Weights of a small image classifier: 24-pixel images, 17500 steps.
Rows from block 10 of a small image classifier, named by matrix and row number. Rows with one number belong to one channel. Each number is 50 + 15 x the weight over its row's rms, rounded and kept within 0 to 99. All counts start at 0.
After each channel's rows are labels from the 100 images, of 14848, where the channel reaches its highest value: "responds to" is what is common among them; "peak at" is the part of the image that holds the peak. Only what is clearly more common there than usual is listed. The data: simulated grey scan slices of phantoms with and without marks.
# convs0: first 3x3 conv (model.blocks.10.convs.0.weight, 192x192x3x3, each kernel summed), inputs 0-63
# convs1: second 3x3 conv (model.blocks.10.convs.1.weight, 192x192x3x3, transposed, each kernel summed), outputs 0-63

convs0.23:27 40 80 58 57 64 60 29 43 65 47 65 44 53 45 40 44 33 72 70 73 35 33 46 38 67 41 65 49 53 61 48 25 62 57 45 65 49 44 50 34 28 41 68 49 53 30 36 47 37 40 52 30 16 35 57 41 33 57 35 29 54 50 62
convs1.23:40 49 67 48 51 51 64 51 79 21 42 39 49 01 45 47 51 50 43 26 97 47 64 43 80 66 49 54 43 47 49 55 69 53 49 46 52 51 50 51 74 45 48 52 78 48 63 04 50 51 50 48 23 23 68 53 74 38 48 50 92 49 49 50
responds to: several spots; belly
peak at: centre; middle right

convs0.93:33 57 52 41 46 44 60 18 60 74 63 58 74 65 43 67 20 41 07 30 45 46 37 46 30 24 46 41 61 46 36 76 45 57 40 50 45 36 54 32 67 29 54 31 83 30 31 38 31 33 60 33 58 55 46 36 50 57 48 79 45 48 46 33
convs1.93:24 48 57 45 47 50 62 54 00 30 63 03 46 10 50 47 51 50 46 78 20 48 47 53 30 29 45 46 41 47 53 50 39 51 47 48 47 47 49 48 55 48 50 50 34 48 25 38 48 48 55 47 71 43 42 90 14 54 48 48 62 43 46 56
responds to: bright spot
peak at: bottom centre; bottom left

convs0.164:45 39 17 41 41 45 53 24 33 51 26 54 37 67 44 47 33 53 68 45 61 32 53 52 63 63 31 31 49 43 28 46 31 47 35 32 60 31 46 54 78 67 53 45 44 38 53 55 37 37 61 41 39 11 56 33 30 47 56 56 62 45 48 26
convs1.164:61 51 34 49 44 51 91 50 32 41 79 60 52 40 51 51 46 49 41 45 59 51 65 42 34 12 51 52 22 52 51 49 80 47 51 51 52 50 48 48 61 51 49 50 32 50 74 25 51 51 51 50 74 79 99 00 50 64 43 51 12 64 45 48
responds to: ring; side: right half
peak at: centre

convs0.28:56 52 21 41 40 80 59 55 69 33 53 31 41 67 67 71 38 74 31 52 39 34 47 51 53 62 54 43 51 14 59 49 58 55 57 32 73 60 57 72 76 48 50 46 37 55 04 66 46 37 54 50 63 43 41 50 39 53 41 38 51 59 53 53
convs1.28:40 53 65 42 53 51 46 49 50 67 27 60 49 91 50 54 49 50 58 95 55 50 87 60 48 74 51 50 91 46 50 47 21 48 51 48 53 49 50 51 97 47 54 46 79 51 06 77 50 48 55 53 59 51 50 19 38 27 52 48 37 74 52 51
responds to: side: right half; several spots; head
peak at: centre

convs0.82:45 27 44 57 43 46 46 45 44 48 67 28 69 35 56 50 37 47 29 71 26 69 44 81 54 63 29 45 49 34 57 39 68 68 54 56 50 57 36 57 62 41 60 35 73 57 47 51 35 56 78 44 51 47 56 59 53 34 30 38 58 39 36 50
convs1.82:46 51 00 54 47 50 47 50 77 35 39 29 47 99 57 46 50 52 53 39 47 56 75 69 07 70 53 49 78 50 53 49 66 51 48 51 43 50 50 48 73 45 51 43 08 53 18 54 49 46 50 52 30 27 71 12 56 38 54 51 34 19 46 47
responds to: ring; side: left half
peak at: bottom centre

convs0.6:46 40 79 53 60 51 55 42 62 14 50 47 57 82 25 61 57 56 61 50 40 43 52 70 44 62 78 57 55 43 64 33 53 70 65 49 62 46 35 66 27 58 56 46 60 42 21 56 39 66 31 41 67 26 64 65 22 68 60 31 35 46 38 71
convs1.6:20 51 27 45 49 51 53 46 60 00 00 68 48 22 54 48 50 53 50 58 35 49 54 30 44 37 48 47 38 51 50 51 41 50 51 52 53 53 51 47 25 49 51 51 51 51 55 78 52 48 51 51 28 31 54 77 76 55 53 49 82 63 52 51
responds to: bright spot; side: left half
peak at: centre

convs0.129:63 59 56 44 45 59 34 60 48 69 49 68 36 43 35 43 34 43 48 66 70 58 37 40 67 53 76 62 43 38 48 59 43 54 38 77 51 38 58 42 38 58 64 37 48 72 76 43 55 44 54 70 48 54 40 99 52 67 56 58 46 55 57 46
convs1.129:16 51 48 48 49 51 34 49 11 82 58 36 51 91 53 49 49 49 47 59 49 50 60 57 33 78 48 51 38 51 50 51 42 50 47 51 48 51 49 50 19 52 50 49 71 47 59 59 48 49 50 51 99 76 37 49 16 73 48 47 41 61 50 50
responds to: several spots; chest
peak at: middle left; centre

convs0.46:27 52 67 44 34 28 74 49 24 12 48 48 64 67 27 83 54 38 51 34 66 36 34 61 37 38 63 53 62 47 50 35 53 42 63 41 37 58 34 56 43 44 54 25 30 44 36 54 59 85 41 55 71 59 26 46 46 46 43 61 79 50 33 48
convs1.46:60 45 63 45 52 47 35 49 27 00 36 55 51 21 52 50 52 52 37 27 71 50 29 50 07 71 46 48 60 47 49 51 94 49 54 48 50 50 48 50 39 50 54 49 24 45 63 51 47 51 51 50 75 91 65 99 90 63 55 53 52 29 50 51
responds to: crack in bone; head
peak at: top right

convs0.166:65 50 48 69 34 58 48 51 51 71 45 66 43 35 50 40 41 36 68 42 39 53 64 52 49 54 27 67 57 56 53 43 38 49 37 25 55 29 68 59 48 59 47 55 35 40 39 61 46 60 46 31 43 24 49 27 36 56 51 55 38 58 69 26
convs1.166:52 49 45 54 52 53 41 49 34 47 61 33 51 51 52 49 50 49 45 52 23 45 76 49 70 51 51 51 50 46 48 47 55 48 51 50 45 45 49 52 99 47 47 50 05 51 54 96 49 50 51 51 19 43 68 00 58 81 49 51 61 78 44 50
responds to: ring
peak at: middle right; centre

convs0.170:63 63 19 38 45 56 47 67 52 07 22 45 43 49 41 51 66 52 53 58 63 56 50 68 53 31 26 50 52 68 46 61 60 34 58 76 41 77 57 35 33 47 35 42 23 43 66 21 46 41 48 44 66 47 37 15 59 38 58 41 61 42 42 69
convs1.170:59 52 60 54 49 51 81 49 35 56 77 41 49 57 55 49 53 47 48 14 85 52 37 67 35 59 52 48 33 48 50 51 36 50 52 52 48 52 52 49 10 50 45 51 03 52 52 73 50 50 47 50 60 55 22 60 45 31 52 48 48 66 47 51
responds to: several spots; side: left half
peak at: middle left

convs0.76:21 50 51 43 56 41 74 69 47 58 41 76 32 79 29 59 54 35 65 44 24 28 58 49 64 56 48 40 35 57 53 53 28 55 41 57 50 40 26 44 69 50 77 37 45 48 74 76 61 22 24 49 49 62 39 37 34 56 43 31 15 43 24 48
convs1.76:74 48 56 54 47 50 56 48 68 53 92 41 53 88 46 51 47 47 49 30 13 47 66 37 36 20 47 50 81 52 49 52 43 47 48 49 50 49 51 51 99 47 56 48 50 49 63 88 51 49 50 48 92 88 55 03 22 92 48 49 21 74 52 48
responds to: ring; side: left half
peak at: top left

convs0.7:63 79 25 37 50 50 48 43 57 65 28 57 40 59 54 49 49 50 39 32 40 34 47 76 43 51 48 34 37 40 57 47 54 51 30 76 36 53 56 57 41 76 42 46 37 66 42 05 71 57 69 57 29 46 54 43 65 50 48 52 61 56 45 48
convs1.7:26 52 71 47 49 52 37 47 18 90 44 38 52 59 54 48 52 52 53 97 28 49 56 64 50 53 49 51 46 49 51 48 36 48 48 48 47 51 47 52 62 47 50 48 71 50 50 64 47 49 51 49 99 73 62 43 00 37 51 52 40 87 49 51
responds to: several spots
peak at: middle left; centre

convs0.54:51 43 39 57 63 46 37 28 57 62 42 60 60 54 74 44 65 62 79 65 51 34 50 47 70 49 50 44 46 32 74 69 37 60 42 64 38 44 22 64 58 57 37 52 67 44 38 65 78 59 44 63 62 35 57 61 43 47 70 51 21 78 63 51
convs1.54:70 53 30 48 54 51 34 51 59 00 66 57 49 73 48 54 49 49 63 26 82 49 63 43 49 34 51 48 46 50 48 48 27 51 49 49 48 49 51 53 95 44 49 49 28 53 69 38 53 46 52 51 57 60 75 15 43 76 50 47 28 88 49 48
responds to: several spots; ring
peak at: centre; middle right

convs0.36:37 50 67 65 54 60 55 37 78 42 75 42 53 50 44 47 22 39 61 32 35 45 68 40 55 35 55 65 37 51 51 48 54 33 56 50 54 54 43 44 34 58 91 69 21 44 48 26 77 52 34 44 63 54 23 67 44 73 72 74 57 66 53 71
convs1.36:52 46 60 42 53 52 49 50 33 46 99 87 48 65 49 51 49 49 45 58 22 46 51 81 82 33 47 52 38 47 50 48 30 48 47 49 52 46 52 50 05 52 50 50 63 47 11 53 49 53 47 45 65 47 27 52 70 21 48 54 73 83 41 48
responds to: bright spot; head
peak at: bottom left; middle left

convs0.89:37 30 59 56 48 59 51 26 52 18 47 60 55 56 27 72 35 37 47 65 44 36 28 37 39 46 59 44 41 98 38 68 53 56 64 37 44 64 41 55 54 59 83 27 62 40 49 62 20 45 34 46 27 63 79 71 33 56 51 78 47 66 57 88
convs1.89:11 49 36 45 51 49 85 46 69 03 19 96 48 99 49 51 48 54 56 98 43 47 17 55 67 47 51 53 45 51 51 52 29 50 51 49 52 47 48 51 37 50 48 52 56 49 21 49 47 50 48 49 75 20 78 71 72 19 49 51 92 42 49 48
responds to: bright spot; side: right half
peak at: centre; top centre

convs0.63:44 52 30 53 32 64 34 42 42 63 52 84 40 44 60 52 55 54 23 36 44 39 64 42 33 44 42 47 56 47 48 56 65 49 28 43 47 61 29 65 58 64 63 50 38 40 56 45 38 64 62 44 47 99 49 42 40 57 32 46 56 56 33 21
convs1.63:87 49 78 59 52 50 99 49 47 50 75 72 54 61 48 50 49 49 42 00 44 50 50 29 43 61 55 50 72 47 54 48 84 48 48 51 47 50 50 46 41 50 52 54 56 51 27 32 46 52 50 53 44 99 44 54 46 42 48 50 00 37 48 50
responds to: crack in bone; side: right half; belly
peak at: middle right

convs0.3:10 51 34 77 45 49 31 64 68 77 39 72 49 73 46 53 91 43 59 36 48 40 35 59 66 32 49 55 58 31 53 46 71 38 42 69 46 32 37 67 57 28 49 61 73 50 60 62 80 41 61 46 58 43 58 59 19 49 29 24 77 54 71 53
convs1.3:78 52 57 55 53 51 36 48 67 26 37 42 52 68 52 51 57 48 58 62 09 52 99 46 35 35 49 55 50 50 46 50 61 50 52 52 53 49 52 51 94 49 45 49 88 49 03 27 46 51 48 52 50 99 37 48 65 55 50 53 19 96 51 47
responds to: side: right half; ring
peak at: centre; top centre

convs0.107:18 59 43 41 55 32 63 67 50 53 81 24 56 49 09 37 30 22 60 60 59 48 40 37 52 29 30 37 40 40 36 47 41 47 39 71 34 14 40 39 31 54 60 38 53 49 38 78 41 45 33 25 55 30 45 39 44 45 41 55 36 38 52 63
convs1.107:23 54 79 45 54 53 34 48 25 48 65 00 40 65 52 48 49 51 33 76 36 48 79 33 60 51 51 47 58 51 48 45 58 54 45 46 47 51 49 46 99 51 50 50 00 49 52 92 49 46 47 48 63 00 44 68 33 50 46 49 00 42 44 47
responds to: side: left half; ring
peak at: centre

convs0.32:50 44 30 53 76 57 48 86 23 96 41 23 53 62 35 26 49 49 25 41 47 24 72 74 80 41 42 48 36 24 45 43 46 52 58 48 42 57 30 55 58 28 69 31 62 49 64 50 38 61 58 53 51 70 74 68 56 56 42 27 30 50 40 40
convs1.32:78 48 78 54 51 44 24 51 70 59 68 65 49 33 42 52 47 48 54 63 78 49 33 61 04 48 53 48 59 51 49 52 95 47 49 52 49 53 52 46 47 47 49 53 57 47 49 24 53 52 49 47 65 74 20 33 84 39 48 49 00 82 51 56
responds to: crack in bone
peak at: centre

convs0.145:61 49 47 48 92 49 51 56 19 46 26 50 48 35 44 49 64 62 00 69 51 43 62 55 43 67 55 40 48 39 70 53 48 73 52 57 69 77 61 50 81 30 39 54 37 60 64 40 54 62 55 63 50 66 59 73 40 39 36 38 61 59 44 58
convs1.145:17 49 13 52 49 50 50 50 45 49 70 24 49 59 57 49 50 48 48 30 99 48 49 27 51 53 47 47 35 51 47 52 27 49 48 51 51 50 50 52 23 50 52 49 04 48 52 32 49 49 53 50 00 14 85 36 53 20 51 50 96 31 50 50
responds to: dark spot; belly
peak at: centre; middle left

convs0.64:47 24 46 62 38 46 62 72 38 52 20 42 50 31 50 38 37 57 34 43 46 38 49 58 73 45 41 60 49 37 39 44 79 37 40 53 70 54 36 58 31 40 40 43 48 37 34 31 51 58 57 62 44 63 57 19 52 44 46 56 12 38 50 51
convs1.64:30 50 31 50 52 47 73 51 45 41 65 58 47 99 49 48 47 45 38 45 99 52 58 55 37 61 51 51 34 45 49 51 68 50 49 48 53 52 53 49 37 49 52 53 60 48 41 62 50 48 49 48 73 87 17 38 36 45 47 48 24 71 48 51
responds to: several spots; side: left half
peak at: centre

convs0.75:18 61 52 82 44 41 41 40 60 28 33 37 57 42 60 60 62 58 41 60 30 50 58 54 37 51 57 32 50 36 55 43 48 38 36 80 38 51 40 61 49 48 64 56 59 51 71 59 63 43 34 32 45 89 41 31 32 46 25 40 65 46 58 23
convs1.75:72 51 99 50 55 47 32 49 66 43 30 23 52 61 53 50 52 54 43 47 33 57 49 50 27 39 48 49 87 52 46 48 55 50 50 47 47 52 52 47 45 49 49 51 40 50 39 31 49 46 50 49 84 77 14 34 59 77 48 45 00 30 52 47
responds to: crack in bone; side: right half; belly
peak at: centre

convs0.44:34 35 23 61 54 60 46 47 39 21 48 52 56 60 38 45 65 68 54 57 59 40 61 65 57 67 49 51 48 59 66 60 14 51 39 42 47 27 51 45 60 27 42 31 67 56 72 39 45 38 34 70 46 36 59 81 35 53 52 43 35 58 51 37
convs1.44:39 52 39 57 49 51 59 48 60 99 55 25 54 92 47 49 54 46 54 25 60 55 44 49 22 99 50 48 51 45 52 49 62 51 46 47 46 51 53 54 61 52 50 52 69 53 62 76 49 46 45 50 92 12 79 17 32 63 50 49 92 02 51 46
responds to: several spots
peak at: centre; middle left

convs0.70:30 45 44 80 60 37 37 29 34 64 30 32 47 49 46 70 38 67 31 49 30 36 57 50 39 58 42 45 30 54 59 40 24 68 56 36 63 40 52 56 56 57 43 30 24 43 28 47 64 47 68 56 61 21 42 32 67 53 55 42 52 59 64 50
convs1.70:59 54 20 54 47 51 44 51 32 47 53 20 50 32 52 53 49 46 62 99 30 52 77 58 72 59 43 48 44 47 50 52 58 45 52 45 47 49 46 46 95 48 59 50 91 48 73 83 48 51 56 50 61 54 38 14 17 26 48 46 55 99 48 58
responds to: side: right half; ring
peak at: centre

convs0.41:49 41 49 64 32 39 31 63 68 39 29 46 79 79 67 53 60 46 31 47 43 28 39 57 58 74 36 40 47 24 56 56 35 81 41 63 40 75 48 68 31 29 77 43 50 49 52 46 51 32 55 60 62 91 79 67 63 41 66 51 45 36 48 46
convs1.41:86 46 83 51 52 54 03 53 92 51 18 78 52 59 50 54 49 54 55 96 26 48 23 46 48 36 54 53 12 50 53 45 70 48 48 51 47 54 56 51 02 51 55 48 30 49 67 37 52 47 49 48 85 41 17 61 71 40 51 52 33 88 52 52
responds to: crack in bone; side: right half; chest
peak at: bottom centre

convs0.80:50 39 38 45 47 36 42 65 45 54 13 51 47 41 34 57 45 27 00 57 23 13 55 61 64 54 40 36 55 48 61 49 54 42 70 60 46 53 55 41 57 40 82 43 49 36 58 49 91 35 73 56 32 50 36 37 65 36 43 37 63 46 39 45
convs1.80:75 48 93 45 47 52 62 52 26 76 51 28 54 66 50 52 52 49 41 44 44 51 31 60 40 52 47 48 50 50 48 54 90 50 48 51 48 50 54 49 00 49 50 50 45 46 53 78 50 51 49 50 50 77 22 82 48 80 50 49 15 37 50 51
responds to: crack in bone; side: left half
peak at: centre

convs0.120:26 25 52 48 62 58 36 53 53 70 49 53 47 17 50 42 41 39 38 40 52 34 62 73 55 41 34 51 64 18 54 43 60 31 18 39 34 61 61 50 54 34 52 41 53 25 65 40 50 49 56 47 30 40 43 65 65 31 51 24 51 51 28 55
convs1.120:69 49 96 53 51 56 60 51 83 99 83 80 46 32 43 51 44 50 45 38 47 52 40 77 44 68 49 46 58 50 53 49 80 49 48 50 49 48 49 49 21 46 54 55 89 51 60 53 51 50 50 48 35 83 00 93 45 72 52 46 21 61 47 55
responds to: crack in bone; side: right half; belly
peak at: centre

convs0.140:52 66 66 41 31 46 43 26 27 46 76 26 73 47 44 16 41 15 84 51 58 28 39 56 41 58 48 33 57 73 26 46 83 55 53 45 65 41 41 61 59 55 22 51 46 49 39 58 69 26 41 42 58 24 60 40 51 32 54 73 34 41 63 53
convs1.140:00 49 42 48 50 49 70 50 35 55 91 61 44 25 52 49 49 49 47 55 12 49 17 31 34 37 49 48 05 51 48 47 63 50 53 52 49 52 48 49 79 50 53 51 58 50 69 92 51 51 49 48 28 00 39 95 27 75 51 51 48 67 53 48
responds to: bright spot
peak at: middle right; centre

convs0.161:44 53 58 52 38 39 52 33 84 53 30 55 50 56 61 56 61 70 50 58 44 46 38 50 37 38 59 42 32 25 40 35 48 79 51 48 51 65 45 54 34 38 66 39 53 47 33 52 46 31 41 57 40 47 37 48 25 44 42 44 44 33 36 44
convs1.161:53 48 58 51 50 50 30 51 73 33 18 47 51 02 49 52 52 49 61 62 45 50 63 55 74 34 48 50 91 50 50 53 31 51 49 49 49 49 50 52 23 50 49 52 91 51 14 42 51 50 48 48 00 32 79 12 41 73 51 50 62 80 50 51
responds to: side: right half; bright spot
peak at: centre; top centre

convs0.34:71 50 92 37 56 28 55 54 47 30 64 53 56 43 52 66 51 43 52 50 37 41 44 57 50 70 67 55 42 54 30 55 46 49 56 99 60 74 43 67 44 60 59 51 60 27 53 62 60 28 46 42 89 69 58 32 56 54 66 95 27 49 57 30
convs1.34:01 51 05 54 52 48 60 51 47 28 79 52 50 42 50 50 52 52 54 69 17 50 53 43 68 80 50 48 51 51 51 49 54 49 50 50 50 51 49 50 55 50 50 51 49 50 56 86 52 49 50 51 26 13 50 56 37 70 50 52 76 84 50 44
responds to: bright spot; ring
peak at: centre

convs0.102:12 39 55 64 40 26 57 45 29 41 69 57 54 60 24 63 49 42 41 67 46 47 42 54 19 36 21 66 55 56 40 44 47 33 59 61 35 31 26 45 48 46 57 32 76 29 64 41 49 34 51 57 62 46 68 84 33 42 36 39 17 60 62 44
convs1.102:13 47 09 49 53 48 16 49 52 29 75 39 49 72 45 51 51 48 37 80 26 55 39 52 52 53 49 49 61 50 55 54 66 47 49 50 48 46 44 50 55 52 49 46 27 52 59 51 48 51 49 52 66 90 00 65 68 39 55 52 70 44 47 51
responds to: bright spot
peak at: centre; middle left

convs0.2:56 37 52 27 84 62 27 58 42 27 50 50 74 49 54 65 49 42 16 42 32 47 51 64 49 61 55 35 50 43 56 49 48 37 32 20 37 57 33 66 57 22 95 64 44 43 44 57 20 49 23 58 45 77 38 61 58 31 57 51 49 26 46 48
convs1.2:71 51 74 51 50 53 20 52 59 81 25 99 49 28 51 52 51 49 47 48 00 50 37 61 51 59 48 47 70 49 49 49 76 51 48 52 46 48 50 49 10 49 53 47 76 49 36 65 51 47 47 51 73 65 51 73 77 64 50 50 77 71 49 48
responds to: crack in bone; side: right half; belly
peak at: centre

convs0.17:78 61 57 62 54 26 23 26 51 49 34 53 48 55 23 33 45 44 47 57 54 64 42 32 51 43 72 30 49 47 13 38 42 31 45 43 47 69 38 70 54 40 74 65 20 36 26 55 40 36 65 37 56 55 35 39 20 33 66 65 29 32 42 63
convs1.17:58 49 86 45 52 47 78 52 51 63 22 53 51 89 54 49 54 51 47 56 05 49 64 32 50 00 50 50 73 47 48 48 29 51 50 52 50 51 49 50 50 46 54 49 20 50 48 63 47 49 49 52 98 78 66 79 27 74 42 50 21 61 46 50
responds to: ring
peak at: top left; middle left

convs0.31:67 47 48 44 51 71 40 51 73 44 56 61 39 50 53 40 54 65 36 40 56 50 65 47 72 66 64 44 42 83 43 52 44 42 46 38 49 66 44 55 45 52 51 45 31 38 35 52 26 47 22 42 47 40 37 65 57 31 45 47 34 41 50 51
convs1.31:63 52 49 54 47 48 71 48 45 59 36 39 51 58 49 53 54 49 62 83 83 49 28 54 14 30 50 52 62 48 52 50 43 48 53 52 48 52 51 47 45 52 52 48 64 52 10 45 49 48 49 51 44 66 63 49 45 72 53 50 65 32 51 46
responds to: dark spot; side: left half; limb
peak at: top left

convs0.114:30 53 44 40 66 50 74 54 50 32 49 39 38 72 65 65 44 66 65 74 73 50 34 48 48 62 35 40 68 75 50 67 57 62 55 45 55 53 40 51 34 46 53 35 45 34 57 51 82 49 35 43 36 29 63 36 38 39 48 60 45 42 49 32
convs1.114:14 50 46 44 51 47 76 48 00 21 51 58 51 73 44 46 48 48 42 55 83 52 75 76 59 61 49 50 10 48 47 48 44 50 51 49 51 51 50 51 28 46 48 53 68 49 68 56 48 49 51 51 65 38 45 85 13 35 48 51 00 75 49 53
responds to: several spots; side: left half
peak at: centre

convs0.108:26 34 64 50 40 46 68 47 48 41 55 44 59 62 59 46 31 62 35 59 67 64 41 44 38 29 70 71 43 85 33 72 59 53 59 65 61 49 48 31 36 42 59 38 68 50 52 81 27 48 45 37 49 36 56 75 35 41 52 82 28 41 63 75
convs1.108:03 48 35 49 49 49 69 49 39 00 35 41 47 86 51 46 46 50 48 60 47 49 00 60 48 73 48 48 11 50 49 50 84 49 49 50 50 51 49 45 21 51 53 52 37 47 76 76 47 51 48 48 84 10 33 99 63 55 51 52 45 30 51 54
responds to: bright spot
peak at: centre

convs0.173:51 07 39 62 72 63 62 62 41 20 56 49 28 69 39 71 34 55 49 84 65 36 68 58 50 43 64 70 34 63 70 38 54 86 27 38 53 62 50 44 49 57 54 70 20 35 39 26 37 40 33 54 30 41 52 53 37 64 46 71 55 54 33 36
convs1.173:86 48 56 54 50 47 74 48 44 26 17 44 52 24 53 45 53 51 46 18 43 47 17 42 51 03 48 51 51 49 49 49 39 48 48 50 48 52 48 49 38 49 49 50 77 49 46 13 48 53 49 52 82 21 80 51 99 36 51 58 62 43 47 46
responds to: bright spot
peak at: middle right

convs0.186:33 38 47 56 73 57 37 36 50 49 53 44 62 49 33 99 56 60 62 39 39 25 26 54 30 61 41 44 65 57 64 30 64 75 44 25 41 62 24 73 36 46 64 66 37 34 37 49 77 40 45 34 61 58 46 53 43 46 41 41 70 41 50 38
convs1.186:32 50 46 47 52 50 48 50 95 26 35 59 52 31 51 54 52 52 42 73 23 50 70 56 56 48 48 49 92 51 48 52 73 49 54 50 52 51 51 54 12 52 45 49 67 51 66 28 49 52 49 50 12 12 44 56 72 33 48 51 98 70 50 54
responds to: bright spot; chest
peak at: centre; middle right

convs0.24:43 57 43 46 54 76 22 30 45 88 48 48 63 75 26 64 75 42 46 31 59 60 60 68 39 28 41 65 21 47 33 55 60 46 64 59 50 59 13 58 63 65 55 26 46 53 40 26 51 52 28 51 86 48 48 59 08 45 49 47 72 47 67 47
convs1.24:50 45 48 52 53 54 51 54 41 69 41 34 52 40 44 51 55 51 38 48 26 50 46 37 41 05 51 54 76 48 49 49 53 49 45 53 51 46 50 50 15 49 52 48 41 48 30 45 48 52 52 54 71 84 03 77 52 43 48 49 42 26 50 48
responds to: crack in bone; belly
peak at: bottom centre; bottom left

convs0.88:51 35 52 51 48 35 48 34 27 41 44 40 47 39 38 48 45 37 45 70 45 49 58 53 58 29 44 55 47 19 49 76 46 59 35 92 47 36 70 34 60 21 74 54 33 46 75 61 43 48 36 51 23 33 46 11 64 59 35 49 32 48 48 32
convs1.88:26 51 31 60 50 50 50 55 62 76 68 34 53 83 48 53 52 47 45 57 08 51 63 52 80 84 47 53 55 50 49 52 27 49 47 48 49 52 46 49 99 51 52 50 54 46 71 99 50 54 50 50 26 52 61 20 45 94 55 51 86 66 55 55
responds to: ring; side: right half
peak at: top right

convs0.92:69 34 82 76 38 43 37 28 46 34 75 79 37 64 37 40 49 53 67 38 29 29 33 31 48 31 44 56 57 59 69 55 52 49 31 66 45 34 35 31 15 42 55 59 55 39 48 76 38 30 29 47 60 59 58 27 36 61 43 60 28 45 77 32
convs1.92:57 50 60 60 53 51 26 55 55 72 52 85 51 95 44 50 47 52 53 44 62 47 82 70 77 50 48 51 67 51 51 50 45 50 52 46 52 46 55 53 99 44 51 51 22 48 45 92 49 48 51 48 30 56 58 00 29 67 49 51 08 55 49 56
responds to: ring
peak at: bottom left